A small image classifier, trained from scratch.
Model: 10.9M parameters, widths [96, 192, 384, 768].
Training: adamw at rate 0.0014, 35800 steps, batches of 128, held-out accuracy 100%.
Data: trained on coloured fractals of 300 iterated function systems on busy backdrops, 195000 training examples, 23.5 epochs.
Rows from block 2 of a small image classifier, named by matrix and row number. Each number is 200 + 20 x the weight over its row's rms, rounded and kept within 0 to 999. All counts start at 0. After the name is the row's rms in percent of the matrix's.
Before each channel's rows are labels from the 100 images, of 14976, where the channel reaches its highest value: "responds to" is what is common among them; "lies over" is the class under the peak. Only what is clearly more common there than usual is listed. The data: coloured fractals of 300 iterated function systems on busy backdrops.
# conv: 3x3 conv (model.blocks.2.conv.weight, 192x96x3x3, each kernel summed), inputs 0-95

responds to: yellow
lies over: fractal
conv.22,094,213,173,204,170,209,205,223,187,209,209,243,172,203,217,169,210,179,233,206,215,191,169,199,211,204,163,174,195,188,210,201,234,205,177,201,217,193,198,226,221,207,215,170,191,198,167,145,220,188,218,175,186,223,183,221,199,186,211,183,202,203,225,191,196,213,215,223,216,226,203,184,193,203,205,196,240,187,152,187,224,208,198,232,185,204,213,189,203,238,220,196,202,153,206,208,227

responds to: black; white
lies over: fractal
conv.70,139,212,197,189,174,193,191,188,169,173,171,209,150,182,204,207,211,186,232,153,200,200,200,180,189,229,171,188,229,151,172,205,188,194,224,212,190,217,210,242,217,208,197,165,177,233,192,214,198,190,190,175,192,188,188,199,198,211,186,197,199,195,179,212,165,201,188,211,234,185,212,188,191,181,174,185,193,202,175,208,196,197,235,170,197,201,208,198,219,195,200,152,166,215,223,180,176

responds to: white; pink
lies over: fractal
conv.86,129,227,219,220,201,211,203,201,129,202,201,195,189,178,205,212,217,211,216,206,207,198,195,187,189,227,185,215,211,205,179,190,204,204,209,184,224,178,205,190,204,219,176,193,205,246,211,158,195,179,187,218,211,223,170,202,196,228,180,136,165,208,202,191,199,179,210,241,216,231,204,196,218,186,236,206,186,196,227,148,196,187,192,213,194,223,195,197,182,203,208,201,214,163,211,214,204

responds to: grey
lies over: fractal
conv.93,145,200,179,221,211,218,199,193,215,218,215,209,230,218,200,207,210,209,125,227,219,201,213,209,208,185,219,191,160,217,208,223,189,134,181,205,208,206,192,190,201,205,225,206,213,163,215,194,217,219,219,212,207,243,192,205,216,168,213,201,203,210,211,210,194,208,215,174,205,217,205,215,187,198,206,201,156,193,207,183,216,213,213,213,182,224,216,211,206,215,193,213,218,209,211,132,205

responds to: pink
lies over: fractal
conv.101,113,83,186,198,186,204,201,204,192,208,193,203,191,207,198,196,208,221,196,199,219,191,195,206,200,75,180,203,223,191,200,198,209,196,195,201,190,191,207,185,210,198,211,187,191,198,202,190,200,201,211,219,196,196,187,216,211,207,192,193,193,218,198,200,177,203,206,187,187,184,206,203,202,210,221,182,202,202,208,197,208,199,180,196,198,202,204,198,203,207,209,198,191,196,204,226,195

responds to: purple
lies over: fractal
conv.21,101,169,209,161,243,222,189,203,214,212,216,198,222,180,198,195,217,202,155,189,194,177,231,210,216,207,235,177,229,221,218,169,197,119,189,208,213,213,212,202,221,201,198,180,220,214,187,179,202,187,219,155,226,225,198,190,212,204,191,212,209,206,200,204,225,185,194,204,200,224,153,213,201,197,228,214,179,210,211,198,220,206,232,189,204,201,217,207,193,212,226,213,194,198,221,188,184

responds to: yellow
lies over: fractal
conv.56,123,210,173,204,206,202,228,204,175,218,217,211,202,226,226,190,211,211,217,225,187,177,208,202,226,206,189,180,227,205,186,205,221,206,204,211,195,204,212,212,206,200,224,181,212,233,190,151,214,216,203,200,216,275,183,204,199,202,176,162,196,224,225,212,184,212,221,228,201,223,189,220,205,209,238,196,173,204,220,155,245,214,236,207,182,218,191,209,188,213,203,216,222,187,223,218,216

responds to: grey
lies over: fractal
conv.58,087,216,186,157,232,197,228,160,211,222,174,209,214,220,206,215,219,194,219,216,175,221,201,185,223,169,223,155,204,241,205,204,212,197,218,215,181,229,192,166,199,172,233,206,191,175,184,193,214,197,201,198,241,197,197,196,207,163,210,195,205,220,210,195,211,167,176,165,180,212,184,228,202,207,190,206,223,224,216,200,218,217,154,230,182,218,191,221,196,200,187,217,223,216,204,196,190

responds to: pink
lies over: fractal
conv.161,114,99,190,220,176,190,204,207,207,194,195,196,188,203,204,191,177,203,197,190,183,199,188,202,186,70,179,194,233,182,182,194,195,185,212,197,197,193,200,187,199,202,201,186,193,206,186,197,190,197,214,213,202,191,188,216,207,202,194,204,198,196,184,201,194,198,191,182,191,184,227,193,202,193,178,207,204,207,191,203,195,205,210,186,188,193,207,204,198,193,214,187,196,211,197,220,195

responds to: yellow; orange
lies over: fractal
conv.54,122,207,167,202,149,197,167,206,149,175,173,213,176,206,188,205,206,214,211,198,201,195,194,194,180,230,145,222,214,162,192,162,178,209,224,205,183,166,195,167,196,188,205,189,210,214,189,199,210,188,227,198,210,219,178,218,192,204,196,159,187,199,168,186,185,193,211,160,204,200,207,193,204,208,207,189,191,222,188,151,206,207,209,201,191,198,208,204,165,214,196,178,165,211,212,228,182

responds to: grey
lies over: fractal
conv.41,120,182,191,217,207,211,199,203,239,206,208,218,205,209,218,187,198,204,121,199,213,203,190,203,216,198,211,212,185,211,199,209,209,94,189,198,210,194,183,185,205,210,221,194,200,173,191,195,214,220,209,201,212,227,193,204,212,164,230,202,211,226,214,196,212,208,212,200,210,196,195,199,193,207,220,188,147,196,187,185,207,229,217,203,193,209,204,215,212,223,205,209,206,206,210,155,194

responds to: teal
lies over: fractal
conv.53,158,200,200,209,186,198,214,214,190,183,172,193,196,200,203,171,192,197,231,185,196,181,198,197,193,184,177,185,170,177,190,195,217,210,114,213,178,181,172,199,222,178,198,207,189,227,185,195,196,196,209,228,140,213,192,157,209,206,214,203,195,201,190,194,190,216,190,186,172,195,224,186,212,190,199,185,168,212,164,199,190,189,199,183,188,195,185,192,199,210,266,173,188,167,189,205,198

responds to: white; black
lies over: fractal
conv.83,128,229,233,190,186,203,201,197,151,204,215,187,183,200,168,215,193,179,227,188,199,210,203,206,177,220,176,182,196,198,222,214,194,191,233,203,234,205,191,208,193,220,111,207,208,221,223,209,185,179,187,210,213,154,210,200,192,226,179,212,186,203,187,190,204,191,205,217,219,212,183,179,215,184,199,212,163,179,237,201,187,203,210,232,228,198,179,179,215,206,187,205,210,175,208,226,200

responds to: purple
lies over: fractal
conv.90,077,193,198,181,238,218,226,174,240,200,216,200,220,210,198,220,212,201,180,213,215,230,205,182,222,220,230,195,225,237,214,198,227,206,193,180,213,207,205,191,224,179,224,204,213,166,216,216,194,207,215,180,242,220,229,211,205,213,203,225,235,187,233,201,202,175,195,200,214,203,170,235,170,194,178,205,224,220,179,211,205,209,197,182,221,228,190,207,212,188,147,201,234,203,199,157,203

responds to: grey
lies over: fractal
conv.159,096,205,188,187,217,199,246,227,220,222,204,200,191,226,215,176,208,185,190,239,188,216,197,212,252,224,218,190,178,218,205,182,248,192,219,225,218,187,207,196,199,203,207,215,211,233,185,185,219,232,195,193,210,217,224,169,218,233,181,221,191,229,219,233,198,213,192,201,196,180,196,220,184,221,207,221,199,196,206,177,216,184,171,217,199,211,204,209,158,242,227,226,218,173,224,203,211

responds to: grey
lies over: fractal
conv.46,106,211,193,199,204,210,222,210,219,205,188,216,199,229,203,208,200,205,152,220,202,199,206,211,197,168,198,188,180,212,202,227,221,197,194,206,212,210,170,163,216,183,225,218,204,148,210,175,217,182,223,188,211,243,204,201,219,177,224,204,171,201,218,193,209,197,184,130,189,185,223,224,174,204,175,200,170,210,185,172,227,200,206,214,177,208,228,230,212,203,196,218,199,232,181,164,203

responds to: purple
lies over: fractal
conv.17,137,226,204,217,187,231,215,212,152,215,236,197,218,199,227,197,215,230,193,212,230,198,199,218,231,206,181,171,227,204,184,173,199,188,206,199,191,215,222,193,209,212,201,225,235,225,212,148,210,186,207,199,230,245,199,205,206,226,202,176,190,223,197,204,224,191,223,210,202,214,171,204,208,210,232,230,169,219,214,183,223,235,233,230,195,204,202,202,214,222,188,212,222,177,226,198,210

responds to: white
lies over: fractal
conv.72,100,207,194,211,211,217,204,211,213,205,216,240,190,215,233,165,193,182,210,223,187,189,213,199,202,189,195,165,184,210,211,227,220,187,212,213,199,170,215,184,186,201,220,224,216,227,211,191,198,201,183,203,156,194,211,190,181,191,196,238,206,216,220,187,210,213,197,193,147,183,148,182,229,207,210,203,241,214,224,208,230,202,188,192,207,245,187,194,204,208,161,225,213,197,203,245,235

responds to: brown; black
lies over: fractal
conv.122,089,211,191,186,194,211,196,193,200,200,196,205,209,164,202,203,199,186,212,181,190,206,235,183,198,226,210,151,228,187,197,179,195,178,210,193,208,216,212,200,201,221,148,202,195,210,194,200,201,191,159,131,223,203,207,216,182,227,184,217,174,203,177,183,195,177,207,224,213,225,138,210,200,228,195,207,182,197,186,216,185,205,232,174,208,204,207,199,217,178,160,169,228,208,178,200,187

responds to: green
lies over: fractal
conv.60,187,211,208,223,202,206,211,148,201,199,209,192,214,177,202,202,203,211,216,204,211,195,201,198,204,213,202,180,192,199,207,198,205,193,210,212,200,216,204,199,100,192,157,203,208,229,209,204,217,190,136,208,221,185,209,214,161,124,209,202,205,200,209,208,197,224,194,227,206,214,198,212,150,200,210,199,210,199,200,206,206,208,215,197,197,202,183,211,190,194,218,196,202,184,203,206,206

responds to: orange
lies over: fractal
conv.140,093,147,173,192,187,225,151,192,182,216,199,231,194,224,179,182,188,197,192,217,191,193,229,209,198,234,211,205,190,202,184,185,174,212,191,195,213,222,227,246,207,213,244,177,212,198,196,193,224,224,207,215,218,184,211,192,193,239,191,172,218,211,189,213,170,184,195,214,176,190,198,232,221,201,199,192,178,201,222,206,244,192,212,237,191,197,218,219,223,167,218,221,192,212,225,181,198

responds to: grey; white; black
lies over: fractal
conv.178,092,202,186,226,214,232,223,224,221,206,202,202,209,162,207,196,189,193,198,199,197,201,190,167,190,199,231,187,174,216,222,187,219,103,161,194,172,207,197,203,206,188,197,175,190,174,196,242,219,200,208,211,183,163,217,215,204,165,204,197,209,216,222,205,206,207,189,229,200,203,191,225,214,182,159,183,230,190,193,198,205,197,205,208,216,192,216,225,227,201,193,200,184,205,193,172,193